From a checkpoint of a small masked spectrogram model.
Model: 7.65M parameters, log mel input, encoder arch vit, encoder norm layernorm, encoder activation gelu_tanh, encoder patch size [32, 4], encoder layers 14, encoder width 192, decoder width 192, decoder layers 3.
Training: cautious_adamw at rate 0.0014, 10100 steps.
Data: trained on Morse code for random letters and digits, with fading, noise and interfering tones, 148.9 epochs.
Rows from block 10 of the encoder of a small masked spectrogram model, named by matrix and row number. Rows with one number belong to one neuron. Each number is 500 + 25 x the weight over its row's rms, rounded and kept within 0 to 999. All counts start at 0. Numbers have three digits each.
Before each neuron's rows are labels from the 100 clips, of 14848, where the neuron reaches its highest value: "responds to" is what is common among them. Only what is clearly more common there than usual is listed. The data: Morse code for random letters and digits, with fading, noise and interfering tones. In brackets: how many of the 100.
# fc1: MLP up (encoder.blocks.10.mlp.fc1.weight, 768x192), inputs 0-191
# fc2: MLP down (encoder.blocks.10.mlp.fc2.weight, 192x768, transposed), outputs 0-191

responds to: reverberation (80); tone: middle (62); white noise (42)
fc1.650:518527490468465463483485502487505480484449495461494520474515515486518490542469508486517530470490481514538509460503516493470486483478491491454559507514512492453504490527487458490507528508511492486497502498471491521499542509478500490506490551543451491499496477495455535504479477536482516465519484467459513458459476448489471480474476533545480541528506521500497534493459513521515518493470484477494523465539478495486551499474482504528492459534503470527463494484475496518529491472498535507547515473466530479499509544487516466533528503502492466501548467510506489500538473474494547514
fc2.650:484496503515517491486477497503492507549496472494468532491497481491503479520511517499497464489494533511520507470468480502522499534499478538533512479495523511519454502481506531460451512489510499502503531513516494498502541510522500505528474486523509490521529518505477514485481451492448519484487504525485500571565459487530486480544496547557472498486454515505509510477492465497492489494498492483502498519499521487491471517533451541518469512523521492476474517548501493503473513501471473515472568467502508410486477479480537487501497507502496483567475502474509542548469529477458462511

responds to: interfering tone (97); tone: low (78); white noise (65)
fc1.430:476498512475528518479481510516518499525481461537539452481504487483514491533491447513527510473474529505518514504514522526524533491518510488501489523471530474493500505513508499526463505452469542449492508521499486478490527514519545468514496485503503518497513482541533502512524493535459531548520491521525461549478523500473463467507528530471505463443491514483518535536499479494456475496497488532494448530483477491484546453482524478475478515465495518504522529515521542515519529487525510474517528558531475481489551519507481472486518526487514537491529513467490513537446508487502489526
fc2.430:549539485523498481485472501519521472474499498521486475506465534537495482492468506487476471513514489512497511502490497490456500501516537476487465532459455483457517474517495463534478513502482486557527523521466516521455481520486548529465498515491522518474503482475505525550524515535531506498497482477478465502520466478469488536542496518495527488513537483512518505507530502500506507484503445496480555512516470501526493496460438511520484506554463521527545524533490520522470459499488542509487508513509502469500526432492513534526494491494502487495485526470476478487515517474530542452

responds to: clipping (82); reverberation (39)
fc1.219:494502517479497480483482545468548481534470520466483495476516461530514526471495496527477495506513479457511529468529535530512508501520499512518462508556539520480461507497509527502458529541516479507547510541476514490510458451528460529479482525502506500520470511467510473516457502517513544527500500522491472520539475520506485460494538473515474525547489470511502445486477484466516452475524478517506488485462474521517487517497464501491468505520467532536456481517531512470518465453524490464515468511517469476467494510510508532531476494497484515488517547493494475507522524500528520530
fc2.219:506495481534511507509491520494494498499521505538472498497525508519495517503493503488494499496510512489517496516497516498520487495501495510518508494513510513500506506507502494513465487506484522507511496521502478503467511516490481488520489493496502503508479493502509506498514509508504502505508513471481508524525506505487474502506512503526509512507485494503491503533504495515492480506503504490489514528491493519501499494510496508495507500509505516512486509492521522530531476503504487491498344517486498458511493496504521518491506523509510494254502496502518502497501492487486498488

responds to: white noise (91); reverberation (84); tone: low (72)
fc1.146:499500527502518507518522470440513500540510476506544476494458527478507463494491464463491524456468528482483509521533476540501483460475491495503541468487486508520523472525493476505478510476481494469479461527550488502493506505509530487483522457511502482512491475559516519531511529464521500533472491485465471531516465505500470510504516488443469461531492485477469527463530490504494519491489456541462468511535528475487524524467540444517541472498546514495489488510484503526481539510534552484563494531501518500499525540496495465504514489506467503508491520507525484502467517511534492501
fc2.146:527512470532477481503479476486515521487518498474497503513473515501483519496500567488484483514481502493509568482502505489453489515538477506514504484518475510431489524513495508488467500516478497545510521523492477503444501502485553494489474528504516515464514565491503500535540511513484485484518496456465464513522449498467487487514470512547483459524547484506504489527517527500528460528500479474474540512501484483506520500512407504521488510514488485482506513520494521503467483461475514478501469501477525440514508442450502490520505528501513476481448501475518541509489493484505536481

responds to: clipping (81); reverberation (36)
fc1.693:542483501465502457490464530522522500521510523460517529495521506496484492470520503495490529514500476511492532506498483502522519515491480503528483541537521519492504509470488542481451535501515452518511498505531517492533468510511491509487491494509502530487537517466477485516456513483464535472481531473516511534511494530499515521509501462562460508537511511496471460519516491444532475524515492495471515494486490496519493536473495517484521509538510506502481493488508514487497506464495498525454412533491442464499453463519540526508466492542486500416504486532514523477546476541498501498
fc2.693:497495489500508492507505515506506503512506499513495502485515497501501514500493508499498501505504503495497510513502507498506515500500494493506506509502490510511496512492504500495503500496490513508513500515508500499500499501498491508515501506495507509495500505501495508504491497512505508507494506488500505495512497506496492502508496499510498494497499499510497508506491492514495508517509508494490493504506498507502496509508494509498493520507505507514498501494505504498515497507513499503508314505484495493503498498500511488507489506504510493226497495504506500503497507508499492512

responds to: tone: low (86); pink noise (70); reverberation (61); thin (high-pass) (43)
fc1.706:489511524478491531475510530476496520516479479549485483480534489496518506542468466526446547487493491497518460472482455512477501485532467534462495486481498464485454479497536451483504471492494485473508512498502525503526525546481468496520455468467509524472495502493523542449526496476478501510469466513505530560496545499520526483542490476513526533478481493496554499465480453494481502477494468500522494524518510507500479457536479526473494528469516511508466505500509497536537475483504509492474533500477475474532522531519502526529507501491468516482543466452463485520472507519482493545
fc2.706:490503486524502488529474473533539505482508528529474510513478495514512505505501524494479452489472481485539557490498516503439475500544523485499518502474520455498545462521511455488542540492501467518489481524484484501468486546531542525485508506502480554475495503468505489483529513495514500489537489498488507496476476476505501480528471483523492494481510525495539475480540529478481509514457500507479530535514475491472527509424449525487477497528518510455523517516525550474496481437514467504503515487548462477487515448481487531512513521518480486553437515489518517494491503511488504500

responds to: interfering tone (75); clipping (31)
fc1.371:504478455514498452498490508522545555475554498453479476480487510464485511491517518488537504476500501507476489533528511501519500519483507472541463464479501557477508513499503502532474518522525499458506502486528487523525465536479506550495480511462503502515468461471470515498463537526458512479530516477487553474536492541513498512508487499505503496496499462534530486485495458502498492518509521536503505524484478477463490509505486498482527478516561529485504506493485449464518526447506467526496438493515462472456533515534487459480487531512543506449482533509525497483486501509493477510
fc2.371:489493500506505502490488512501512500498496500509490503496513508513498498505500525500505495507507505497496508491495504504501514514488507500513504516510504510503495492492498498499500491501502503515512491524504484509493505493497515504511507511500496496495498498495500504495510495499503495485513489488510512495499513512508501499514507504521501495509511511504509498503507496511510514509513491485492497517489506502498505524506486497502499519494506503508514503512501507501493494518490506504508335511502518488521505499512516514503496498498488501221500507511498487501511503512496502505

responds to: reverberation (81); tone: high (67); white noise (60)
fc1.598:489490491470462541511510487430544490520490538506464455535534525528530517505510507501459517462519465535492480505500494495457507526504502539489535444458482483518533466499507507464479491526478480514521491526499502485489562555495481511486471503497545487518486505480513498474488520486468464482489524515522548494464515487486492495564488494494539539487500524489516498487505514480519516492486503485529448531480478486460504543493538528528548526501499484497511478486470462523541467528500551514486527492515531499538502487514485450508502506485507469501555497484508465478502490527506477529
fc2.598:480492478495479521507483466464523508516504521521494488508528482496531485517514544498497449481489524478534549490480495496463467525512479525509513466471561482505536517522501512494491506479498467510510495564491496530476540521490540504518485510476510494518506520499508524456546521507474453485517514484466524520488476494527473492529478531565485498487496506503519499508506514486509496491481514508507491550499469450455491519442447534517522533538489466457534502500525524508531501487518461504491444487507494418488526454489494462507495520493500519432453476513528503492495484499515494488

responds to: muffled (low-pass) (100); rumble (50); pink noise (45)
fc1.447:497521506483466482480517535520522525507524496443483464520537467494487539494525496515518475536479507519491495496519535516489497514516502492499500511541525557515504476461493485526498504555540478486475489524479495476482476541471487540521506497490498491506518483522518519538505542496452482491459510516494501511516477510459499513486479524492520519507529479509448522465508539476506489487459468500546512466491491501520502475478545495551544496484553464467518518494466493479533508515496507472532469516491457480471472531508541531532517541505513459441465481545463529479507498458535499507
fc2.447:507496490505510490503497503495510513492499500509497500484504497500508512495503520503492493521498486497505509512507493504504495503499495509506501497494499521487491507501505507483504505507507502518511506544506490511510500506502519504516493512494502507494506513497501513496502505504501502493505494509494501513502498496503494486515494515522503494510502503495493493498489498493500499505496503495496513503520505496502488523506454502503493534520507499508512509511502492497498500481500506510512334518487495478491492467525525504499487504502492505234498498513497492496495504516498503515

responds to: interfering tone (85); white noise (64); muffled (low-pass) (30)
fc1.698:498484522507522512466482552501496506513527491506525531455444503505459539455493530498506531535527511468478534537485498523513515490513455525507495492468490543516464469483546542485524504474533481498512515487546484472516496541530503510504506498466531529474497519519504488521470526496503507486535526515456481494500520516532504476529504517519467544469524507483484459507534511455554462488477519464476503491455492522493529499507473501500512546518516512461487485527490435480511499508513528539512457483530491525476539452509480528513467487495481522452501498503509490471461477483482466535
fc2.698:489489483513514485503511512502500498489508499514496486499533487509514515501487499492503476508498495506491530508506520496508508515508504502510507505511498506499500507506515507498496506496515501515522520540486490506487513493512519519503491494485498510495492494500487497501520506512502510492508518485493499494504499509499488503510501486511500497504509501514511513496489505510494495508494508477503497511503503496496500513496492528489515515512508507503499501514503503511511494502503495496500322515500495481500499482497508503513492491486511479243495499504513499486511516508501496489

responds to: tone: high (96); reverberation (60); pink noise (47)
fc1.597:527520511504486461510528482470519468452513505500465488441475486529529548556486481542511544526479466513493506510480515458499513511481516493488464491461526538538504524465502529456511484479520526506511487530547521476466467500501477537484493458522520513507498453509483510526494529497509527519541513469510504539456504475480499508522492495466478489497502480546528508496460501473547497444501544510483465488450485548506514534485454525525488500528534482468524531469518462494514458458530487507534472519526520509510496515494520459502509493495486519499514492494492531516497505468525475500
fc2.597:476497507508470469496482508517519470495522485534503504503504492501480466537485495514516473511496515520525530488487503489472543541502498508503522490481515489497500477509503490506516487494515509520495487587482517534502534499500489520508471462505488517464518465514477497497515525516496526509474494504490519528511482492492469493547519496546527474494490480512482503500521507523500469504482506485503520534484504512478476515465487546504539536491492508489477473470515513543508496499504504474496405531485495479490482481495523506479474490498504477318470516499494493497505526468508473488

responds to: interfering tone (87); white noise (69); reverberation (62)
fc1.554:473545468507485501512532485463464515509484536468515502527520484482515521520498484495528537485468473534469512543516512482513534479518500493545501529518481544455536535542494496533528474461500465490490518490536524501453512522474489481514522517488495469510484531465453491478524525472506473543497519477453482537496494462528490522521465492529486456514535510502486482544517500466487465468478485458529502517472463519458528528469475516504467502520524523510497478496503503526458514513470526537520470520476458525530535490502476517532503498507481480514503542483464520475523529483470478465
fc2.554:501489503515509468464510530533509495508488470514520476462499517498526494490490513497530528499472469492500527525494523519463486488503519482522479488516484493497488482465524507482470547472505483492518459531492502478499484505520475519523537449545516496499481511513484535475524474518495490495484480488500508505514510521509495496532512503535516467493499543510504505540535523482526492465495520536494514483491501448486513473472494482509510534477522516499494555527498509549476504474508500477502430522517511506539478509487567485470455510456516500357515492519490490550488470516492502549

responds to: reverberation (100); white noise (46)
fc1.256:545466510463509462479477519507486503488511528511512540475532482489467499504496511501451493489493462502457532514506506522527553518480484483561450495555513524493478525460481519530477471487503525522483530515481544464527511512521466497482480502500563498448473486473499483501486508549483482525482489493555501538518517497468517505476545522530476483485483518497485523524461474512483463512469477459468500520485497526484481535512495524468485473473509483525495507470493473462510474464476532519463443536483521467467502501514513519522489491494467481498526531495538465494472509528525492494
fc2.256:499511475525485490490507502505487478503510493524473499463529498501495499525504495505489494502510512519506503516510498493508508498514507485506514506487496515501510507485500518490477487508487536529495510544504468492502519501487481509487501501485498478524485497518502522501500486542497517497511514490487507482514500496515501497522515482530502506494478474487506495532500505508497489514506511507490502512486498501490522482515505509487524507522506517487496494490518498501522483523512497493521347498484478487511504501488481513507481507497511505258511496499500506515494500482494513490

responds to: reverberation (86); white noise (74); tone: low (69)
fc1.158:535487561483506480463525509473471530500515494470484482540472515471527483477484484511446535514486493526510498491503525525466541512478499543504514489503516518511500512473525506492527477511508512489497518505493494518515537464515518473533526480523496530543460501549510490537466508488496483479495486474503477447505450459466502512523540477498465499517492480452471533483529464527463474516548464484482497455498501516524530536494499447545500470513542486530499469488515525508520504532492520456525489506472546519516496545537497535478490479466488472517552526499525480532489512542512488502
fc2.158:513518471528472464478532463490493501484523459493479519539543528529480487526531546474484484495507527466512548510536489490497475487533470485519493491494499502500527539473488521501450503533493543541498515521544463534490513503486492498530474510494552514512487516541481492528539489482513471494483496435515503543522452503503507489500494483540545503501489518496529497531484507470516457497471484491470501541506499472481493470520454535496527513506448473503489484529510488530478515471502515492496477514485506445464502428458507481547524536531507533469476514478520543499517504505503499526

responds to: white noise (90); tone: high (90); reverberation (53)
fc1.92:445502469520506464545488471469515504521490476483499529463520535512484474538478498492482472490542467491492480505471519493468496521521446495473520483464514510512537450532501488456510459516515522470513522477513512531481499547501500504492503474493518481483508458442519493528488532479483446498457548482533508493491513531514530513523483486447538468457481478518556482526552521487539515530513515479489514521524441525474492490475507525521534537519487534536528513511504485525488476495492527497496488501513531488498493523499463457530535471496506526489487472477504519505492485476526521532
fc2.92:524481477508516504509499497505541501477501515516531511484505482517565504526498523470502504526506511517526523495498476501466485503479482485515505494500526523482490502561486528507475480466495544499512481572502513530484502497484524497497498468488499485507482530531511515488542528468489466497506517481490521492500505508528471508496487463552476499492471501483508489504475457493501481522492494509513492519502506459471506498476480510531533525485522520468503487503495495545471488509523465473481367494498485467489507519509488500488488527507495511350473486518504510484487492502510475496

responds to: tone: middle (100); reverberation (75); white noise (53)
fc1.505:534497505496504484530504474492523517562543511506467517475507484475505488492473465504468507494455531480498526494485484493477480477479473509529527471532536525482503507549502449508506500508475539470471496453494494524527472470514483455489471505498513484551512478478509512524532472484523501452476490466481522489492463453473515504498522471506454522524480462459538528505466524508492489494528448511540475487543528510482504520468523536505498485526514523472483479470466478527545555526482524488510487529447507504492500507489532481498544482459465506522517528540531496511529526514494537493
fc2.505:520509452538486473479454491471510526531523501489437521500515506533456503499516574481518497481470533494514506474534520490500461497517467528542498498522536545444507520486515509477482486542505532523514502470530474510500497487517498475520457532477538463521510556497497486530510470489474527495519508470455508526519426485475456480474485483554514520498467504517484503516497522498501497497509489490491504533511514518471519506531447469494487497478482541493460470541485524510512494495492486499460469511507498450494526504484521445508504517524528514506492476538489544501506499487507502540

responds to: muffled (low-pass) (92); tone: high (65); pink noise (51); white noise (45)
fc1.525:501497531487524525478517507510505454526489498518473500507488527480465480467474503542490499510474480528457492501451507489508531460513523464505475498494476548496492505555531512478515446500547513477518505504516446509466476459505521503466481508528530457473535505445530535504464500505466490527466505542526494503495488512512535468470524507459531518457493490499510496526523523487562543461523471471512533486526483534491523496539489506515525528465526473534516550545493500508472500495486509489475541479496525521481480494486495530504493516483493483542521454506487483544498541507514516523
fc2.525:506497461483498454486535520491495530485498451516491532481493510521511482509536524492510467547519482480491477484504476494510481480480471482470516522495499541499503481559502497511480484548490540502452499504508467516517499506498511502472497504476499495509494511514508491515540546493493511475485522503458469484510454460531473518505511458502470476503466495477500508510483507505524464510492483496517533487504519487486509539506531521514554526474493507475487515489441462528480493513506506510525587502485497513506472501498491492529490473488516509657504504525494483517493505491478514474

responds to: interfering tone (80); tone: middle (69); reverberation (50)
fc1.142:507510491474539533534467508496492464474497472492502524491517479472470533552542527542462539446539497447518530518519510465533538493495521499520468518531484492493515533485469515470469523479478486493458526506467501444474529476534491487522502504525530546483474524478503478508528494521514534538515519468533510524506456530528507469456533477512460471522520499512524501516495465483518539524474494545504529517514508492497478505532473532462504489508500495464474521508527516515545471496473451482482522479489482532490474495484501498524501490474517531474509536459530508460513530508503508491
fc2.142:516511478486499516460484496504523521492494489569482511470533479505493471473463475496467536532516488516532443477523449487531532461476492517498493491502507501532501518520503520520481482513480514503529463525496470486543530458464479468511508522469534492523490457518509525501489477479507544501514508499511508489490511450502480479498505502494521522488430514472491528535494481508469481481506487483460499504507512495516506535503504478505539483538507515493476466452512496514486465491517527537521464505500474485526489539520528503480464495504497525374546535498462483498506513537482499494

responds to: white noise (87); tone: low (68); thin (high-pass) (66); reverberation (63)
fc1.350:505473495512454483522512510522522495488523503521471524487508488469479513506468528472463487463506495498529539470517536544477499508515479497480540516490498484488516503511470493554542487499453489486520485477514498514536517541502491493533513520531520470475471497519474536501462526492501513526484479488468463524468479523462552474506525532471475522542543466491538484523531462487479516500545511524473460479533509506475475532497548522494457466531495479536511519491486477500502491472493494463550511551492478526523491556534486497521531481465548467517503480507512523521529509477529538518
fc2.350:516485455510537510478516514476478513494500483473513508498489502508477483486519488461504460494479520531493538506531470504478471528512497507520450530494542495502523524498483522495498525490485495510526483468500486489457490513485501516533468469484539520520494547516459525507503501463495492503494486482527495513535512467485472530509503496525501528494491508512497504519518498493522484478487514532493514490461512509510519493491452516521504471513454498521509494497466473504520477512549498515472586515509486447462471441466510465508515547497488525651489483481491499498531488475515500489

responds to: tone: high (100); reverberation (66); muffled (low-pass) (47); rumble (40)
fc1.263:483482521532486495487487545478472543546533512472460474467527499526445507521506531498504499519530501531508521475515467520529531488494470536488499460476536497528509527445522493483507468474539477527502530511483513532474537535534517530512507531541465502470499458514502486483520536475503475519453512506452462490451468459490484510544472529513485544480528472518536503491530539496491536519542467512523502513510484530496506485481519506489528476493530511458476485489478454501497469475467500509476495472497491525538495487537499528504531515490477543491539520517494491473473465504490513490
fc2.263:481458461527497464487472521476531512499494497481545513505494506492531492508497528511495482514504525498481505507510538494490495494484496473506525469495485507488461515490483519469475472472518481539522517577502484488473530490518521545490496497487489503501513514511494509477531504540496519480508509462472532559517536512537474488514491523563469483535516507493498505505513482488538517455467513499500490547530474511483509509496482538516498509519472510504505506505504517519472490483492500487503436523497530425497491494512511490478531536511498480354494482472524476475519496489524492527

responds to: reverberation (79); interfering tone (72); muffled (low-pass) (35); thin (high-pass) (34)
fc1.234:519465454528485487528547494476519474519477501483502458477492501528447483529508509462536456486528506456521522502477474500493521510506458542470496521483517521461463530500515505487507511452534502491451531481498459475490479503496488461510513519477504471505532454510520481488472559532522529501487470527452514470519503496494480537469468526526491500504510516497488530488512518512502531507488515503501471518515501478529551511510466515481527526494526517478504474477475509435533545477468500516470532528501461479489528492464508441523508480544510477479460539523511529495493479479472488484
fc2.234:562465511522531504496495482473543506515555522483480471492475527478513497489495524517514478513526459551462468483472476476489528496487497541451506525490486547522491504513485470494473494531515509501518489532513519479537506493494521504510513479484464486469547488484539555498546476505515509485472472521466520470480538491529465510557474509522471480540513469520464481520498486522469509500500453471501545511508502473506485543526502525537475515517479495552479502523488494508490492525466488521488531507479533470513523481487564458479489499450496502517489470539480472509455510485476514485

responds to: muffled (low-pass) (94); white noise (70); tone: middle (69)
fc1.317:515467522479483475509506557491520536490494523450477493509477527472523511487490502489516493534504478511524533489492512523499504512482466503496520471528509561477511523489493526484459518498510508527506519524518503500497514523518501529477473505454523505542530543540491506503482506499482504530451541524505497491547469511485498513527523499496507519541514509488473450515516501504535505504467487489487532455460498478487474518487526497528494532528535507476519513482481481494526506466479519473528392497497454465507461485541537513514475524506534486432489475561495503512469484542515490531
fc2.317:490493491507503493515499500499497500511507507507486506499512496501500514494499523500494499512507509499505515511505507503499514506497502502505494504493505511501502504501502503490501506505498516514511502526511500500498504507507510495515507503505506508490495503503491504496507497508501497498508503493490503510504500505508497503499506502515512500507510496507496497511496499505500493506509500495503515505504498500487504504502475510504492522507506499498512510506507505503503497506497494507498313494497502483497499493504519502506502497504501508228503504507499500500511495505506501494

responds to: reverberation (100); interfering tone (66); thin (high-pass) (39)
fc1.407:512529482550515452501494482502490508495536527495500540512526472514502536524485506490537516504526507499508545499489468522490498479502516521517525500550460515462484484544528450502514545473502464472476477550462459530503477494503513484545484495481527549465527474470475504488528503480526497452480502510496537512491508491529523524452459452483481507495522501475485519544475540478524532514540516527484550510492471477526507507471483515530476484526531481482478478484500471495505523486463520466476496516477488530525495508517544469513527523509538496507525533522466493496552544483518485537
fc2.407:498511476529515495507499476516491516482510452474507512520476479504493524471514488542466473496493474512487467504516469519532489513475477539513519464527514540458443515468483521506461486519520519493482477509530500506526525455458453451493502481492516441510496495485508507537498443471496491538481486479533546484476491501494481476524508498564498492496462523514522523544485507515487475513523461479472515482503550492504513518556493545506526536469498531476477481517469526463466463541514510513485498521492483457509543507534480451528476500499524534465522494540486515521483508512484509534

responds to: white noise (99); reverberation (64); muffled (low-pass) (47)
fc1.276:483512528498514510472537520446525538503533481472488466499526510512499530444500493513466472480483491506498510525499523546491511501512496508484558491490502539514487486513506495508438493502501527516513504554498489534500536531503554475516466504463506535529522513528480501480504539480491505535458523486496500513517464521502482486501506545467483510518533489490530483499532510512494477479465479504519484477493477495497507525491537460518538483525523497506475465488452435504499534474480566481526464501513510452529536514525513474537505530489530501464530467527485466531493540519530453536
fc2.276:490508477509499482519501495498502500495514514498494491497501511510503506521498541500501500501498504487502539496505500498483499517514505506507508487488507508478498509496500501494507490504503508520519512535503500499480496503501519515508506509507518515479493520502492498502521502520495495487517488487490499505511476505507489503509492516542501494502523495522500489504497511499507491516493488487497516518503486502484498500499449515515499529516493487505520511529495518502506501498507480494503338515501508466498494471483507496513504507504513486253473504491502513501498499501513512496

responds to: clipping (71); mains hum (54)
fc1.578:499511467522482485517505527508496467483441514513485434505541492515520503507488470487492455536503526535490453478502475480472502499510536530456543487451555469520547493464482493519515469511518467504478450461511520563492541518499504523503487504505469466514482524522498534495539461527490475504524460485505478507504500487511522493517521528517503513538474550527494513510488532467500527473479475522509430522475535507511486533498531444470482475531479453500472472477485488500473514485484522520476498466504514462529508487476480518475501496499517525496539458507501517512505520486511487485
fc2.578:502493498484499469501507506519499461522524539527523506479534484510523515507502534474507499504510481473507553468512483504487494524499509506460506435474513489492473486447476530481522502507498476514538529564479536487470506533527560534519497493536480513480478498503505494463518478528521510489507472483517510534515498501488504468551503541504524512531514505511535482481524519461502524506486483506495518540512460512496452493521448495513469513546504512491541520535566513505488509468537499506480521500514481428472486426509543500506477530495457497434476509511494488470524482499515515499

responds to: tone: high (79); muffled (low-pass) (57); pink noise (48); white noise (40)
fc1.294:536476502503468515508456539514525458505496499471501489479476520530504477502446503525503546507523462481476467495496514532544527507542475456483513520454478495518535480463525514499522529482476469530495525488517462538483530467455492497472507480468542502492501517519495492533503503489501468519483498516500475550526490481475503532482499511495544550490496519544474470531470486455503508487537485459504523465469513519522503529515475478482458525513516503481516525530536505479541506457529555517493479496475528496470510478477492544478508492487495491488525526547453485519462528518494520539
fc2.294:475477482503536506498506535518521524498504501529522479474507489525527522506507516496483474499515493492491516518486535498488540510505516473532508509485492526517480486488514508504506486514497519485488489551491468514487518485503493518524476488498489497476466480534496512470485506544511516488503513499501476479506519509507478523495515491504491496502507473506475523484504488491488476507519517531495498545499501510482520517465495524498515513508540502477496510478494505525503486530502472521518362495498483498504524508497490496485480519489491480301530512524511483485467513477523500507

responds to: tone: low (100); muffled (low-pass) (98); white noise (52); pink noise (45)
fc1.159:507539498470478528483494472511489533521480455548493476526512497499538494491530526491512540498525482493473500474470501473480490474452483492493513449473459540552517469502519470531545482496539526454525521485526466512490500474469512475469481478500482509505512510494512517498483519480518515472461475507515495449461528501488466476468524482499525476500464512519491528466500531484471516500467508486481461495480515493512524466487559496491537485477478505462462494474504523487504546497504526511533524476488546467459472564464477523516533471514465511492522529471500468530475479483527499470
fc2.159:526503492505498507510512457479498486484505514497456499499452528504480491489485533503504528508472524525499537490512523510491475521513495527479476505491490504440493494509470491482515477487494490516498497514462476500470464514500536515499533500506507515477539532479490492478500525510481458502551468523471477519503513503496502521483504467484471476518500531506527513487507480475503501530480452454471523480520456492525507497526477550508465515523510472489523464522483539488523465473487524505490567497480503462496488482462489542486505484508485506655454475473508520479497525498514536502

responds to: muffled (low-pass) (99); tone: low (60); rumble (59)
fc1.559:493494524467537493533537519496493498532539522502515463528535525542527485539507494504503522492508538497465488503525482483488462492481496486498485543483529503525460499471489467539503470488466492484507493471494516503516475500530493487521527451516514447477519463467501507461463525490512474503474530539481532468463509517510514479479466500475464524481467492504494520467498529492534512531495490543526482470462480476522515467498541468530492457510516472545518469505518521506464549492471482519492536479464474556523489522500467523505523460498518529486541517451522537515538531484522509476
fc2.559:535481512532528506518492470521489510519517499478510524539512484487465467479528475488526475510519475510513499461518515525503496494483497528459455486502463514493469484496503457498504525487490492496523467475524510523532521465495526459501475520511515479525511490487511499484485472511483471453524489477519483491478507486494530471501513516506512478468462490477501509475481518462486471539511511509497474481509516496502493510527528499477480476527491478507477482481461503450489478469488522482520583489471518477502488501518542498468518489512499536657528515505521445512486524505479509524

responds to: clipping (85); interfering tone (72); muffled (low-pass) (56)
fc1.262:505489467503505501486483557504537520493527481441507485489493505478483493481533465511506523519467530468514498543514485530520535513513464482543514493523501567459492520478485546499452488534516489521520525518506531490540466537489536535492492522459504494512520523487476504508476506520461503504496504474505500526503451489479516495513507507546496512492518516505510480487492516463522481496509504517497497477500462519520476518525487503482540493530526505509494537492467460488540474477518516521512406506515471458522473462518505486507462507505529531411494525530502478478497541491525455502
fc2.262:500500498497503488509508512502496498509506496512490505490501495507507512502501514498496507513497492498495507506506514497508506506498493495497504502498495508510500498496510507504511503504496512504505508525493501507496501509500496500506504504491504510496495504498510500494495492510507500507505500499494502494500497494510492494504499501513502497500501504508502502506502508501494510507498507496500505511503498499496497509499496511507499522503504505508507512503510498500499499502505504503510317506490499488500496486511516505506492496503501493222514493500493505512504501504506503502

responds to: muffled (low-pass) (99); pink noise (68); tone: low (60)
fc1.366:483500528470495538507520498512489466542490490484492476540462469508483464525474464517472510469479511517512513491471456500456515454533528473490529498512457512531485516496511488508516494491521487551537473465538469556525507471524465528494501522460496488505455530542484471517486529519555481504484470516494472502470536532506519529501480532459537476495471495523498483474506527527525498504530481470491474504532465457499537487485508511464525474470489482506519508485503482485490532532492486511548523478475524519516487539463446532544486495511501509494518458535485505517495478543539486520
fc2.366:497517497508519468538529496504519534537491487526490530499520510488476506490533527515505465470494491484511511466473519509469506504535515512511456486489488511452457508501492516489481487481499459503526535522505489509514503493525544466507458519486492503506500559535517466501504474518488476466470510481474482520481518522487501464492478511513519533541539526481513518490479482515498508490511513502510531483487530481506518462556486521496493536486492491471535502514516478488482506468470464510515592492511512475492505450512504495515516517478479503648488536497522491532530525499496510484

responds to: tone: middle (98); white noise (84); interfering tone (79)
fc1.322:534533525474505462517516506461527511520542506449483511471486510520476520422506475477512488524505512512455490534496498528492496517516475529499490496515529545469516500465518505518496472486493521481509524491470521537527463529505500500537519476498524510533456517490462502484479492509514509495448567496498489475519465494526468520469494523469475500549528509474518490521526523526513495521509519478469463492492522491502476508477473517523504504487540485492535470478528479498537512502492540463508423521503446504528470516486493534517472527473500476457512490533505496493453543537480457509
fc2.322:488495476509500493500493496495490500507490498520507497489518507520497513498512522498499504516491505481491525499510511495503494513502503507494486508500509497493503504488495508492493490499494519519516513514503488489486489495498512511505499493491507499496507510502496501501501487509507494496498505490514507509499507506503500503499494496527505497507514494504510507499495510498502505503503498509495510524495498507492502504515472510515511509500495513506508510514507503500508500495493502489499324497488512474501491480510507507501500508507501488232505502499507511506499493510497509509

responds to: tone: high (87); reverberation (57); white noise (50)
fc1.443:529452477515528526522470537506527495484467505524502530488535509486475542545498482534528537499528486474470528520473526517536485542496538491501438547531515515521480492491510517537505494487521487513523533502511484473474465507467524462492484517482518489477530490505532509516483474476519519526508509483552460477487481503519538471477482501523491517498486477488498479489518455510522470543512501472465477473482539500553529519516486491451523493520495485532462521501544539450488488484493511514458478511488533533474491493468494515541527505496470465516497541443475481499486473503529534530
fc2.443:536504492540523509523454546540527502516538485509474499473509502544529515520484498512480503496518504508514485510474477476508498452503505506504493520495480485510505482494490519527466492515486557513487475560488494490469518452503474497481497496459496452509494429519502523470519521517522537483504526503494516479535479487493466519518496515494478533505439475495486526539484461519493499522493460505458481515490497498504487491522533487500539510507495516496457479455509483492504486543529522543538407508469470501515501497519492535471497506477507480393523521499472473513507512508490492497